Weights of a small image VQ-VAE.
Training: 12400 steps, batches of 128.
Rows from block 5 of the encoder of a small image VQ-VAE, named by matrix and row number. Rows with one number within an expert belong to one neuron, the router's apart. Each number is 128 + 24 x the weight over its row's rms, rounded and kept within 0 to 255. All counts start at 0. Numbers have three digits each. After the name is the row's rms in percent of the matrix's.
Before each expert's rows are labels from the 100 images, of 14976, where the router gives the expert most weight on average: "place" is the part of the image that holds the peak; "top examples" is what is common among them. Only what is clearly more common there than usual is listed. The data: histories of elementary cellular automata, time running down.
# router: router (encoder.blocks.5.mlp.router.weight, 32x128), inputs 0-63
# up: expert up (encoder.blocks.5.mlp.up, 32x128x128), inputs 0-63
# down: expert down (encoder.blocks.5.mlp.down, 32x128x128, transposed), outputs 0-63

# expert 30
place: top right; top centre
top examples: 111 turns on; 110 turns on; 011 turns on; 101 turns on
router.30 082:106108143134081150136163128115103145137130143144144093159138138094106143089125130113166150140176135113124109090143105092096122123111153105169150125143125106132097118151163141174125142137137159
up.0 107:144103107125172146080108091169119162086151063166124085160118112117132100126108104115114161145085142155116179107152158122134132141124112102131113147117118143155108163103140124144122168138105105
down.0 102:132117138111193135121139139125108119136107180151168143155144152099117121120109124144080133137119187133090130130112059126109158087114096099133138093144125137137085102107146124131139150147106155
up.1 094:107150098106125091147135146143148151137139139102114182096128123146129126148087148118129097173123122123112168186131147152128144112149133153096152119094125129129156167159075139102103096143106133
down.1 095:137116131140122141116129130137146135123154142067179125113130192109114113121129150138095110120146150168133160142129084098104151139125094131158159104110132081084104089191090135128126115140115107
up.2 090:139104100144137119133139152097163123142104088099121157098099140116143085171137122174115130076149101139111138122136120127119138113163136131115145141135122104129122110083111101155172117106137083
down.2 092:124161129126120068110143141122139121114148105147105129126063118157115133150099172110154119135124121118091132141121120135174095165094158130119125153094128135099114133124128142122149095079143129
up.3 077:120117108137171082122164130107161139140096069156119117079072134119128114140113131148147120092144134130136121119116142133119159086123145101138156139118152072106167134163131121139171081115132067
down.3 085:160143129108088097120122125135135109106141076119065111107061123150132135137119140111151126113140105155118119121132125142181119177121176135117102157150131107075123110101120107138124115096123086
up.4 096:121146107158150081143138116145129096110126114118089143129160055165102115141131154124132097108096134142118157135118154120112117162137125144136125098131119134112128168144111119137144110146140131
down.4 095:182133119145112093144121101153152180130136163090088151101144151126080123112113136131136126134123119162117127161138134119125117187118112141138152128097150105099133074166113126127138089141159088
up.5 107:113106159120149122131118105090106129115169135163113160107142096124153143087106113131160176074120146124152135110114099142150085166108138132158110187112074108107134162112162154159105150125155122
down.5 107:134165128133160109132129148126117143138115091162122114110150093137141135122090089108141147121123123091120120121123143126123094158125094144109136134128129117148140168148146132141123094110117101
up.6 098:145125143112117127146152099146152130154117111101163109103148041105173139110186152113140161155142141138120134128125093112125163104098159128122109146146147123147123092116117151167114134132159109
down.6 094:172120158099142147174145155108119096143093117103148109148115075118107142125097102122113141109128146126127121108166135146111125114135103114115108111169114144145130124150156119123135120161073094
up.7 103:103113124120104114101093137133135141127136121120135162154110133126143100144146115154148115113121120116132159147134152136132121169107154135132109120132128122095191142120155073148119178151133148
down.7 106:110128135114138087134128143110119137120137124129141124131137127163165135124159173116154138131153129162107125116099119176138130139118179111122092164123133109113086103111139112126130145136163113
up.8 108:134092127136144125090121141106116141104137146137150104128133155095100115166120134098157120139150098154119109125159179166150140126144116103140075097126098167131144148139124109129152151095119159
down.8 100:168100137115128152139126133124116132140104126100157115116155119130118124128123135124086130106142149111155116116183125124081102100145063114122192106100127133125181129128133097131141156147131148
up.9 109:114123161118120124161144114105129132157104098134168120145112156114107141119139123133100176111156127131143128146124120105132168109096145133149109135110161097118122092129147148181099151102118058
down.9 104:136127136109150080162153125124095127117128086111128124145130119128166115125095108129121136134120099131060137130105119139108146160128150124123132140132136159136080149184148130125135089132145113
up.10 086:169081141113128126141135138119164125145149142079105109100131084151197122110178099114142119131100130111129155158109098129123157154103152119109106122104118173110144110140114132122157098123150095
down.10 085:148140157122171127139127124135114146147122090110158157144101116069125142118104088130087119115114145134152119119135105144107138148124087117138139114134147135130142135146161148116138097121053107
up.11 082:133121108190142088135134108137095155102123092124106162113111087121075105164115102113122128106128093127119150115146134113100103160139127131157161126133111156099162151128120145154165162146182128
down.11 092:104117135121124087135123118139143179130124148118093140112096139138135126121144165122166132122115140188117134133137116117138129159120153139123098134095138106121099075091133131124124113133163091
up.12 109:130134113106134144116105133134118143103130112122118157126119125137143145110109154100145090131132178070117148148117165132154130143099108123127118147150093119186100161121111148081128157145122145
down.12 120:156121144115162098170160110137116093153098108152095155173136119136107104102143130139179124127092152154160158149113114132114124160142116112142140157127103147136136132114123133097147094147079147
up.13 095:114123111121137045157131128131131128143133096166133134131097107152092149104148089114167136154144152129118171141187128105131152149108129134107106115104151125120179145085107162109122190133130126
down.13 110:123122142134170138137117122156157162126139159067156138092148146110185118127147117134124114116136160138171145141183134116117138105130118146147110078149142074149080079111110122122137175155086078
up.14 089:114096142148114134141140125138107167100105102125187108133086150139165108135126094121101152110097115146117104126121183125159132108125073118123160153132082139133095167101118149150148106160105148
down.14 087:145116143155093140154143131136141135134091136169139153128130148157112106103097107138090111127115141105065136134102050089138155078151092150125167125158119140081149151144138133097147118092157158
up.15 090:101136122127142071180146121147149129127127042151112136152109124144108123137138124122164111111128173128119119131130086147093121099124131127137123142115161123103144176147151112136135134107133091
down.15 101:104163127123129111146141118150122148138122109074138140118086152162149119136094139142113108143129102159122156129177213117173119107131177127136113097183127127106075098143120138109134124119158059
up.16 108:120133143171143148079127109206098121074153102158150094136123096115151129131079141107108166133128114137120125109138130096144147099120135164123154130145089174185147147104087175132124131112119143
down.16 110:113111151107174133127143124114113120158111142177135125157131125075105113115137124140134114121106199115116138133097066128114124139140089112115111151091098182150137140096150138117144115101117184
up.17 092:148139138113108102145153108140162117146131118086152083130152048117173148108168121127150143131138139087113123136101108121114164116110111136119102130149154127168133104139140154166126136119120151
down.17 090:153107145097160123166155144110102120149101113093119133149123109104155131102120098110113141100126137154156119116174178153116123108134110081120121102178095128153120119134162127118132136163098072
up.18 085:141163104128133050128125165137187117155130078151110105138130111140161125128159132138147132112123166132107121112127111132116155114127124149138115112119149155087139163130154160161149134089129158
down.18 099:140154143136105084166150103132130149115133130095137142110114152155131120112109137138126096139118098159140153143169207118159117120140186145148139116163133108090087113137114144103134142121157078
up.19 097:140111154092125131157161129106157139147106103127119152117132076152136146095157114103146109129131140106116146141148092133130151158108099096138116138139144116133169128140147137184119149127146153
down.19 100:184136148131146140169148130134113114112119111097123131095125114119138117129095069125130126126140108158156118109176152145141135105126129151116112129183150108129130096133141115134121101130091090
up.20 109:086150151115133096145163127159146110153131114129206152103156115091140146109154126129111123125154148106113122157139094123121199095121142125124094122114154105131112088104136147151135154080101152
down.20 107:144113153107135116165144132116126120135133150052146134132101102143191132115137150119097127126151101157107128115159170148135142104114128108107118113166125101144079103124150102102130123181105082
up.21 093:126108150122117123147153121129140127163112107111180108151149083105171142123142137160119133103156134117152120167155119115123160122116148118104104145125145099161132086129142147190115135119114134
down.21 090:145106161115131129194139140116106126150114137060108107169152102155183112119119108115126124119114104153140124113139144159146154117126150100117073135156100127154097146135145125107139141141123084
up.22 105:179115098100151113153122141119172144156124131086102119143084122156165128124154099131151113110106132136161143134155144161120139164118131101132086141115182115094184124140136102134166159138163087
down.22 106:132104152121204118167144136125101165148111128126115143123146120134160119119114084145120123103129097167167123113132184153110135116136138122113105105145103122112109103147149121107136114126151126

# expert 12
place: middle left; bottom left
top examples: 001 turns on
router.12 109:125137122073149161132149085152104106143097120092147147116132135139131131136149111127148148118148112090146126096142102148167105119123103107089156142147120069149119127115069167125139108143128157
up.0 106:080125112109127060135120106152113119146098116181109136120142132113149157133123127130138173163110147133115148113104129153163136147137123129150166145094155128137114144141145133133140112124116124
down.0 107:177117148164118103115120119127135110122118138157126139127129161122096128132112179130064137098122156122118115128130137138108131148120077153102147080193131103122136158111114109123123101153108082
up.1 090:094154110100128139124147105151133129164156165123132179102115126117112141145129168078107120131133103100177155133114155127108113120131147164127129107123157121113117085128137135073133141116177113
down.1 087:175132114126112156128112149133131111130143152095139127125158121157128128134119124131122134111144153146161127116112181161114135143120122121114177174094118116110133097181106093135100140130120122
up.2 104:102149116096142160129065108178124100145108140118098129147126123140146132171128099102156114120112160156127146111077142111134108122134128140130134132137134117113146150107106122076122112095133179
down.2 096:142121110182094128150106111144142105118138110118117128116152105164140125133122129132127107133109104086164147143110178125112132155135139148121202127123130106118151146172101136118113131120139125
up.3 097:168074140116142124106112129116099110154124134096142137111143154135122141128143094114168147119145117081134067129139122154206161129146137136132161088106123129130133100122130126145141123144146143
down.3 098:121133113113117110133124140135121111120125154183161144129120126120076119131150108144134125132105138150126132126102110102102091185143124111125207171130126151165157133156124127126130118141112168
up.4 093:150075165111144129136141136130123127132125099141145138104164119102134097130141101141143127109143157103154117105142130149137212122116158112131137125148097124127124140126127132152132135107074125
down.4 090:174088161105143092160169139109087107154106126091144150137128086165134090091128106138134107132096092114099134129090106140097145142159114100126163131154098158157115117151165145098154121130088130
up.5 092:163168092121102144124150139143114159119177145165118145093159116152169093151126078106141115116122103133168150121121184098136167124156095155144126145149144099121111114144116135087139134084166147
down.5 087:184122117146080094165113132152123122127141140057095133124127111133138146125153129124129121115150113197148134122171184137142144139126155137110113148158140110114075135151130112131126152117127065
up.6 105:131191104100134144128142133122093138119112156126156123111159146125136093131147120187141167149112100107165088123119105125114166123135131099148165093131112121163106170168138136181132128151081163
down.6 097:096097140126109127128130114138126183121135163124158118133157139067132135141166091126144127133149152180151121126128071134077136128124104140129107157070147125127115126131126132135137140113104146
up.7 099:139158104122127131165165116138164133173137135132098177094130091145127098149137128105173114126117116131170161114133134107118177132137104149120097088141138104128100129128127089078175122097082108
down.7 102:155134141143111082144144131129102136121129134069161130135152138152144116110127102130142133122139108198140128114143185138160122098140153138119103143149116133103086142138129117103138121139110098
up.8 109:104179105111149144112085126133108128105096190136142141148121142157156129141135131128154112130118151099123130139132166116148113119150129150129112122151119116130139148107100117133110132135148202
down.8 104:092124118157123122129111113153133163121133145124099102113137130096142138151164078114163132123147133153133106107143159139097170185105163145118154131086127105125120132161112090134106168104122102
up.9 098:067094125116133140156120104151102118168096128111124152134137154122115144117189161131161136163154122066135113110100125141160148108121136152130131118122161107147098098110150133107106133125129138
down.9 092:130127116138119080128113112124127104106131153148155123121141139137102136125153136135129125131131136145088134127044103130107126193129118131133210131114142106117132129176136133115122145125105166
up.10 102:093130106116142162122094122121130111136102113116115173131088137105127158141117185094134093142113112112169170138140113133118116139125120152138127126118138117132126110172137099052121119143095179
down.10 085:114119120138145168142121130142140121107137186107123116135157120141126138130165104134155141117147153149218144126119148153150134101118115133115120136081137116124143116108135105130124173132121113
up.11 099:125160101127162112131075138110118148129113104124168178119068112101091149133121150104132100171134125110146131148163063145134131131133133144128083103092138122101141129113110092079133144166109158
down.11 092:165111138111144156179117123132121151143127163100115115138148120111098116097170095128183125122137172167187127132132121136124131132134115129115119143094124128083139129098152095118133167140101131
up.12 110:127162072122121148118111150132134102132146182120125115091131086129126160134119116100124091149146134167123147138080160119128157117161120124100115103130152158123091112113102125074133081137150106
down.12 106:159116135181100120115129120137144158109147090098126140114161142139183137136101128129082135156130088126080113123105115130107131136128136149126147106129139099106106112171114127121107112136158154
up.13 103:122162128122129115131093118117101126118122183116168160125112144125128158118152155114165124149127146086101109129135122130148113114145182155131107128101141114122163126117128137105114168163159152
down.13 096:121151122152145111133122130131130135125134173127160106093171132122108155139156140103120146109149146153110105107116122142090129189093146156120185152106151108138118142151135096138105159145087116
up.14 096:112144093139163126134131134111136101168132159120122174098147128093098135105101102138147141144148130118121111145133128147183195135150109160124140109121167130111115124113137161104090137130095115
down.14 095:187127140180104109128134120136154146137152097118120129118160152147123116131069103128110133110140129183113127139114082141098110122145096157122147153106149128080143135162130138120128067104116148
up.15 101:132156098125154101127100134149092146094143201128128148114115139139136133136095110104146097149127154157101148137088165122130090117180160124104134167112136131116124118126112134083148111108172111
down.15 105:181153100178128101128117136125138134107152126140116114111142117147129149139098139110066148105137105129133118108129165156087109150106129157095154105155164075117123129154144104153117114127126111
up.16 088:113126166169147131101092135117076150078145126159146170096126108156072140128107112136164122145116137120146114121126131128123110120106116129139169099120099128145129161116144101126131158103072122
down.16 088:160122138104171120101134136121131139138127114178095146161144131122121113124147158143121114134122168069141131138105066107102104116138068113131097120127105139160157150077133147118133149131162144
up.17 093:104183124129116125116126118157113123099121156116080151105186109121116128167121125118130099116123139135158148148081118098170105098165118170126128117132121125126118131123083152105156096110148172
down.17 105:142123142143172116134135146124124129141121119128081122148118100113134137125117067109119138099158124164153112108158179162137129114129129135106112088148130129135107149116143109124132105102162086
up.18 090:122118155138180125118151100113115087147169093182132160147132138165139137112109144101125117141138138107140163134103149155131105161112110150105126118142109141117143123113173187103110154115091105
down.18 094:148099153111125131141150130131106110133096124117130150165176123136137119114122144151140117135127121152167127122045111141086108127141091109128110144121110152145148155114126140098137088139134153
up.19 097:140099123122133131129150131123118110156121105109166128099137123184095154114115074090128139158171103167121149131129104122167165190114093120098157138087146121163098130128118126120129123117107195
down.19 102:160072119185085141127107090165154144113151101108123151123114146155129122123154129133110093134109144125154144170093095097107143134155119187133131123127127132101160136137101167125138131131160146
up.20 081:086114110149150119121103136139159150151152137170113165148163141103079110168080090135134129138140134121141166109157138117169195116152121170124149082125119147134142129128142132122151128105097109
down.20 082:169142130133120065151147115127124139110138075117140125141150141160170133134103131116110118098140117157126106113093123148104086130116142115092118176145125129127119180168102142130134082126153114
up.21 094:115109125132151129127139120113134104171101100119171144111143141106133105123163151125124165114146139091136105114111135160139134122141150121143136147147109123157115086096149138173129151185120077
down.21 093:123135128137129112158139127109116118137125146113194132107136119128107113144158142141116135115110118118087133122102094131112125162124122114130203145118121155146123103210132124122122100124114144
up.22 086:083151097143128128116127117122136138099199111177128142118185107119067121159124120111092090089114099140157166123109123123132104115129118164123110130137142164112140109092117126082135108126163101
down.22 088:175157111117166120108124154105149100112137093126117110120098130128147146144096141121083153096166113123130094083132143153126135124110145119092137112159120110122113132136133090141090108146128104

# expert 24
place: bottom left; bottom centre
top examples: 111 turns on; 110 turns on; 011 turns on; 101 turns on
router.24 094:102175095151146136132136129155148149144131110157072164089171101130140116121115146092135134154148104124127166160133105129094148112105170148107165117113160116136169148147121101101132107155122099
up.0 122:137162154113120140133142073134093081127146175107110151118129135134119168115159160102124121106164105179140137113137097151134090122115121119144159151108134092129127094115118169106129107124189118
down.0 136:145130115175129125095092123155173133091179148160132101107164155123124160146114114107120143135159135126139115120122124136117120099110116167124125117080167087093163142099103108151098159110139146
up.1 142:154108146138109133109131113122134147141111119125133142121146123128097088165095096101125133131174104150152134132091075103129072095133106154127096118131156118141156112122128130113108156106139162
down.1 129:123121113169164131120075122129172142092160161120168125097172135110120126119151118131066134130126169161136135134120106137105137090148092146122147070119163075111086116113122133143116181172118182
up.2 090:096145112115147144138174114091157153133151082130129165133109156129144121111133125109134124152149112103079145164103106172111137132121130106128090101118143094070148091105131143112122174115111086
down.2 101:165092135119097179157131139103121134121126125071095129098180108153127134127145121110145133113131123147175116128106113152169140129150124124103128177113133129128142134139139105112132155122103155
up.3 094:121142093135091149133102105108129123126129159146130103115156104097216135120115133112087147092178087153124114120146087116120132148131166142141133115208138147123174088115139124152126132155162160
down.3 084:088142161134175148147121132129142169133153142154193131140176137111120149120117082123088132132126168174125138133083095142102149106118109140126131132067136131145127113131140140129127141109117192
up.4 097:130131139107132138140128135098104122131156114092129143126106146125082127122088097102119111137141097137175139161152172127156135132136141124133111131149134123125095136129116142126122157118138099
down.4 097:116116117155162156143136093145142144110140130111119111092128163111146135144134139148096122146125149136143149141166108116155147064146126140134157058149148117118106116166112143145131138159092139
up.5 100:117123136135154129117172158138135090137117115177130149104194116140172130115164189120140115132110149115098129138125133128127081103118097140102116139128137201156077123116140127120159135150123139
down.5 097:141125125147083094130101142129150177105155115116102095082159114140154150149160140092140142103162108123118090105127123124126160124095148162099073171103153125114126157129129104175125100090141123
up.6 109:124078128133091123148111084107126096139068155149106135135149103122111148112109132112115159155170142148106127133109092111193086156103084149134133125139132122159088148142113207136124161138140174
down.6 110:113141094157106119136087102150174129076166107131143114091117144105104160160162133149139130126123123135143119137148146119126109170119132173138153119104170088100176110132116139171084126125149119
up.7 112:133128160184070130131153123119111108150151092118108119156105140111140131124169128114128133154155137137112160145132116129126100119079142142101134116135150118093156088114140116116119139126136104
down.7 118:075128152116116154151144136112119157119152139104180112110147100139126141138140108125146149113157105131080125109077119159151148197119148105104118137107130120135105115168152107121125121095107148
up.8 117:097135115142145126151136127149132098111119129125077125126137121126191153120115132139156133127155115076100126105101105108131167098144125157143163168169139132163091156117116153148140112156106151
down.8 124:175108152125154115167133162115109169154113151116131138178192108100163118103119081136079141104120162161150127121127127149102126104140090104107104140127124144158135106126146116111134139140094128
up.9 104:180151146112098064107172114140115133137125149094114168111124129110145184112130159117134105133174147172112137137080098137175069123130099119108141121119127123131117079165115170116131127087130125
down.9 108:135138118144120158091116151128147109105164122137132095114159108131124143138107114102123169100143138116162090097147164159113126127104103134100136107134130104144163138098130091135095130122112078
up.10 105:129125126131139095137127136138120157140141160062124134116118120140092123136128102122151142122115124161168141113154131115155113176118119132139131098174130134082116161132120124121122097148154186
down.10 097:144118106166098078119110110140158133108153106126097115095116136125151108121196169113179125112102116125143140147171153116150148143130182169126091115147166099106093141097125121156110149145105090
up.11 092:164161124147128096129115110133155153162141098121194124114127107077143089114150122150098151114143129153104125116104101118100157127115170143133126127133153125149129117094128132118127104094114065
down.11 079:081139121094105148120184150119106118158122098170163108132126118157127149165132126111123153123147091103087119110136144126148118138082159102107123140130129141161099172156137128142100091110128076
up.12 070:133140143138128153142161126136136150146151088112120139111107132113123107134125147095114138155125101127147159184109075143095129133095135131098129116123128144088181154154122128124139134135181054
down.12 083:155125137119076122129126156113132137125123144135087118112153120155125125099164121107173128113135123132133118132085105149183157117143135134111094159160116148128099148086153110144127159091123148
up.13 106:111100091091106113139126094168125119128145086106123146118115148150099132127138129112109080125124157128102131137094120163158090141186076136159096163144141092161183107121151105106139117099141128
down.13 097:142111117130125145160123124148137138125132110076081145117120100161120131123168132152138120108126115124192143141169198145184139126151127141113132145136112106127149145123108098128126144149144091
up.14 110:118153128137177066139152133141134091125139082084108118111084137121156142129104123144115152123095188122069147116106125135138163099122138130111112132141122140132157151124114181136126115146082175
down.14 109:204110126138158091126111130130149102121135097127130145139143116126105124140130113126096131128096154104174112123142143140140129121128102137122137114164151107153124152106121132140090136154054117
up.15 092:143130129107116134129131131109117126139126072090122150130106155127086143121107089100148128168141130090146133167110097160144117176124091129136120098103145133142169110121153120119113126108117146
down.15 095:155105123143100141153131108152142096119117137088154158115141137114073114111180170147163107139101161173161164153126125117145141128170111152137149100159128124135137124135103147108148147161117117
up.16 098:126142128133135096122103125157085160079137088119102137121152106182141100179105161142143140153095112127137172095125154128101101142167132110152149141111075171099154161152108094140166128108129149
down.16 094:106114153096163146147146176113111150133115131147137110125174125149148122103137150121131155106155115093145126118115167160147137111133126103077119156101103133143155135130164087127130119129201158
up.17 115:123138113125157100152160140122119130121110107091140134123130145155174166107092137137115146123133171124081158139095137127135098080116134132114104100139122135088181135112130176130142129148069166
down.17 118:178092123174141114133081115131158124092152121120132151111157139103132117130156141130129126138104147155162138142111141124103135144138140149124177107130159106120104111111122132134114154171075143
up.18 113:132148139088143112140121143087152091148151124081105108159126132067115078137165139143156108153128127128095094127160169156134161151114091068124132118129131122093139114100114123127120115157114102
down.18 116:165166158107152108122136131116132094126129095113179131110148119131114138126113123124100126117133106131062123126101102139124124168108127117102128152158131135152104114149136128114125092136050139
up.19 101:130144137111137125096111120148101157085132130170111126121119131206113151157106137115140098140088107111156123133129189144128159125148070101124138177082089134139107174139092135116156118131142149
down.19 103:045141134119108131161138119132115155143108133115151151137162130158120108109138144157140114131134131135117183144104139119160124151140129114140157133094101135117135109150146130099156140152194151
up.20 111:128128117150146135141120145182132148118135158099081135120135084118149128155114174132127121135108132093101136126073124105147160105154128148106169101114128160128158158170065127113144112140122150
down.20 113:112111149134180120165146118132110149120120166129152165164188154126157085104142142152139101151115141146151151160111140106141129101157111122143106095102119119125131105104139148096160167166164146
up.21 079:129134107078107133139142149116113131142140104136119156115122180094102105139092101114130112130128092134133122159097109157142136118155125117116156093134153127135189180144126112146122127132086106
down.21 076:160113119120111146129140101158140104124092110155110158136139125156089115123133107117174119118122170128158130170122146114190119098171112153124144139159136124123121176090119130112127147144148138
up.22 065:130129138127116140139143150113142144149116071092140151111109136094111098150080114111102131146135112111145143185120071145120136147105133153108123124139142143116162148148094112112121124156147097
down.22 070:155089121122100098136138155123105103112122123136103149087173126131102117103149118099146143109103146141132148152136115142218142095152105128117111108164116129136069168113123130135145144161094119

# expert 27
place: bottom right; bottom centre
top examples: 100 turns on
router.27 100:108123109127116123168128126135110148115151087165116077166124131117140153118129132099103137156145123088153133110128160108134158140148105128147174099104140094109150116129150106148096134153151171
up.0 088:154121122095120103149163106158135162128136103145131102103155115121148132127155079123102133125151109106134107120105136117149185189115109112115152132134135133141106193186094159111100164135140162
down.0 088:142123139118141141114136131121141151122121117138148139134168157085122138130064117134067127118137167154116150111107070116103115046142101112119184108140138159103124097146123131122129124122097169
up.1 097:121161128089153103113162121104112110078131119132090103115154130123177136124141152163137108110125175168122123149153147150133126156122138057107145127121110161106105152105116174129139139130140121
down.1 094:076116115174134120076097112144156153105113151176145123158124135125126135124127111143100117144123161073102135121132119106136128063133119173143164117143169100122108145081113141138104170131089136
up.2 105:126154116122115134138125112088122181152149133153113173106102132113103108127135093110095082143165092196129170162148133131143152140131077140148112107143144095086128142175151093098121110142145127
down.2 097:161152107160158127122112111158136098118150150132124130097135121119076138146114140115122127133121126130153133128126136115125145139125116165140124154125153105152124127140118125129118112159094116
up.3 106:115137114141145154131093164129123103122123146118160119139109099148083158107148180108088091184139172145114156138127122128126126145130130161103088088139129122133142119142142076101109135148125134
down.3 097:055108120142091131139123130138132149116124144075058118095112115152206141127158119122189129133126113127142127113161154139147182127106152156124068154121132097152108128111143121112133134119122108
up.4 081:130125113077131121109103136127117121147132111152117097136126132148155089143131126142101131133090110140173110120122114152146146147136099162114123111099175121097101149164124120157127098140065122
down.4 081:127151149123154125121144124154126144140130130154150133139177138141131112123109155132091117134109130129090132136080106119097141097127117124147133186088143135119097119164131123106140113172159167
up.5 094:117101138083129137132121146134116121126135142130154188085093143147119133124147157117117127109130130142128118169115160115175139096120118157121109155139095135108168144110128128114108088145165139
down.5 095:162156095140116131109097130138154127096161096116128100090136131114076158165111144102121142114166098107176114119150106143123114153106096155111090147087167117157163157128116112168097104112134080
up.6 092:099149107139103118145108163161146115114137124120150111117095148106143131137127128108173118142146149103127145102161155108157196095170147136159125113109131116114146137090138103120153110123176131
down.6 098:189157143109107140139142138129117077136133097174134149133150112173079107115075151134124119144111103075141140144119121125130084120135133104145148131117111139101170115161138147121139105130140125
up.7 098:112182110111169120121101141177150114094153125088117133156155077128116128130152177135114079170133161119133145125095106112116106128135122099117076123121097156117096127104119138095116135131140130
down.7 098:049117122148102171114107135139135176122129132104117116085127111132142144147129087130152139131139096082135146110146146156167143107107127165108111139119157092134115129104138123134133160106077132
up.8 101:130113139141117127123132150115112156156112113152106102147116108130161100131111164151123128083104101134148147107127117108109141115136142144130111135131137131100097103096126116168145106140075151
down.8 095:168154141111146115131141123147104095132124119151169123107145112123142124129157234135139135128129128113136144136084112134099108140117127124146143164147135138136117099129109137120128095161066134
up.9 101:168131171086112130116122133160110155136128185155104118133084137109168111134181114145143133113150145133170137095127114145105137095122144116165091142131134109090094137099145152125126083157133132
down.9 108:164154136123194118128125113150122090119137126146207135109125103107118123126135192138082115145128114111128132149149138127118109113124118111140169126158139110148112079167128146121123090173094118
up.10 109:128105151136132126138112153116125111113160129130142114144125163172082163111166118164107118156150158119131134117106135158131177178124099094124122133088066111112108105152155139121106093117167150
down.10 105:131114171159151140169122117156128200133133140106121151100121120098156133107125099140094116114122116168149132125158122124134138107142133117112138112112131088120142038144140110100156110145120147
up.11 103:128096127108133133152178135138158115089099183079149152125136161113143165140140152106146122163134112151099116114141183107152140084125136156151103134138105134146171125094134113130136127119189108
down.11 100:178149129118130138136123129131127056140122087136133128146119109131113133108084159131135138123119118067171136117157154135102091097122104128136110112129126117143169159102133142130123113122119079
up.12 104:193124160143178097076114110108129154092148115117138122173083157152122145133109114077156106105143106144130157130121112162144154146149136097158111159130108142140182149108138143120159141133119099
down.12 114:057116153153091126147126115163132184150116151104122139125085148148139134111128089145143119115125140148124154131152128109145126114142133136134133142075138114095131115126154123118155158086140126
up.13 104:142125129114112073105120103081120128166067090130113104171107153147142079164129122107165157125118121103107139107084096130122114178128148099159140128081125135128146166151151145158155155141121106
down.13 107:077102147115128128115127146103099179133120151125127115136123108114149131141136120105113136104145128169116123104163112138104134098121098107100107147110124140161103141111171092131129155112152114
up.14 105:133149114140162124120121143136110118088120095078137127097159139143165098171165138126157139141102163071121105130081138179132122114178162134135148138118122131167143118109125099154149150122130105
down.14 106:087060122143082108134126125136130141114115165087145118112107125124127138146172125124146126155127139212123138122094108134116134116124148143124148132122141122125131134123157101127120118137121146
up.15 120:119175144145150095098136086151125134156182066139147117150124148133101119132115131126124134112107132117139081105079111123149161117107172143150120110079151126152147110164151142112098116113119122
down.15 119:075107141136073086125142131114105186141114141096099123132122119162167125126107096131156124121134074132086132118129156133140173116117140120112119145144102159136073163111160109110137138091162102
up.16 108:123165171123132108105124112138080150110125091139144142085116100208115082148138150142099159102090136208162123093114144138110135115131120133153129167102113088087131125130139110134135114155126133
down.16 103:136115131148074104117105144145142161117141110039121109122111145133172153139141132094107139116161094152104122093124117161142184121115161139110123148126143102109105100136142102133121135112113118
up.17 099:125197158127141108128137092159130148098160123088115102151133089128137142102110159124099105126127153121115112140039140113110114112115103115148091135121108127143089101145138152112097154140131100
down.17 099:077109132165089118117096139134131153111100158069127121104110121139158156143114130125112147124142063120099123112154171141166151092111142154117134126159161099150080132130123106131123126103091095
up.18 098:103141093103113116137102131108111133134101130160109096162143147119167104138108149120113131154110084157178133127141140124175139131155089174123122119081162120107129165115102113146145088147103160
down.18 102:143127157089133091150142139116127116144119129182151146133156107153126121111105186139118134135113114124095150131074106145108132129120138108127170154125123149128128111139128138118133102158171163
up.19 094:132146141103120110148143102123153177101164104166131137110161098168109142128121056132108103128143142138160102111110151135130199137143134126136145140113126111152101165162119122134128137109072128
down.19 089:155144158138139133134120137140135148142133106133175130138174124074111141137089102131093112105116130153154144128128116129079112118135114132143168158099149138129149076184138128126130092131106148
up.20 098:122113118169109095120106127153096116163110156154106122135115138108119095163113083109162159141152126150104133120121111081116140148117148130143141154143121136130102132108124183151150148123131118
down.20 113:085109147106102091148136150095100150134133140102141111115106116145124151130176161102153154104150107193116118087131148165162127155109159114093115151135125113143095122122157075130125125137137085
up.21 100:105117109094142109098113144119134116158074138159093086173106145117154067163108151181119150151095105132138146111143092160144118143151114154128118134086149150135150157122121115172144126130083162
down.21 094:139117158115133096117142103134123113142112146208119130142151128128123113105110191149135115153115107128084145143059070113126150120126106122147125146156121151126113148103118153106142099133120147
up.22 097:103102107137136140131134176135149130146134104165122128100099140090107116137138140134135108091116104101159107175137136135164148100120145175136139102125165124088138134106127103136117142147146171
down.22 093:140180100131130158128116135131129119102146124197175123087156137171060149131081136121093140129143112088124134130108103109150121137117121140116169144107153123090145133193117115151108103126160138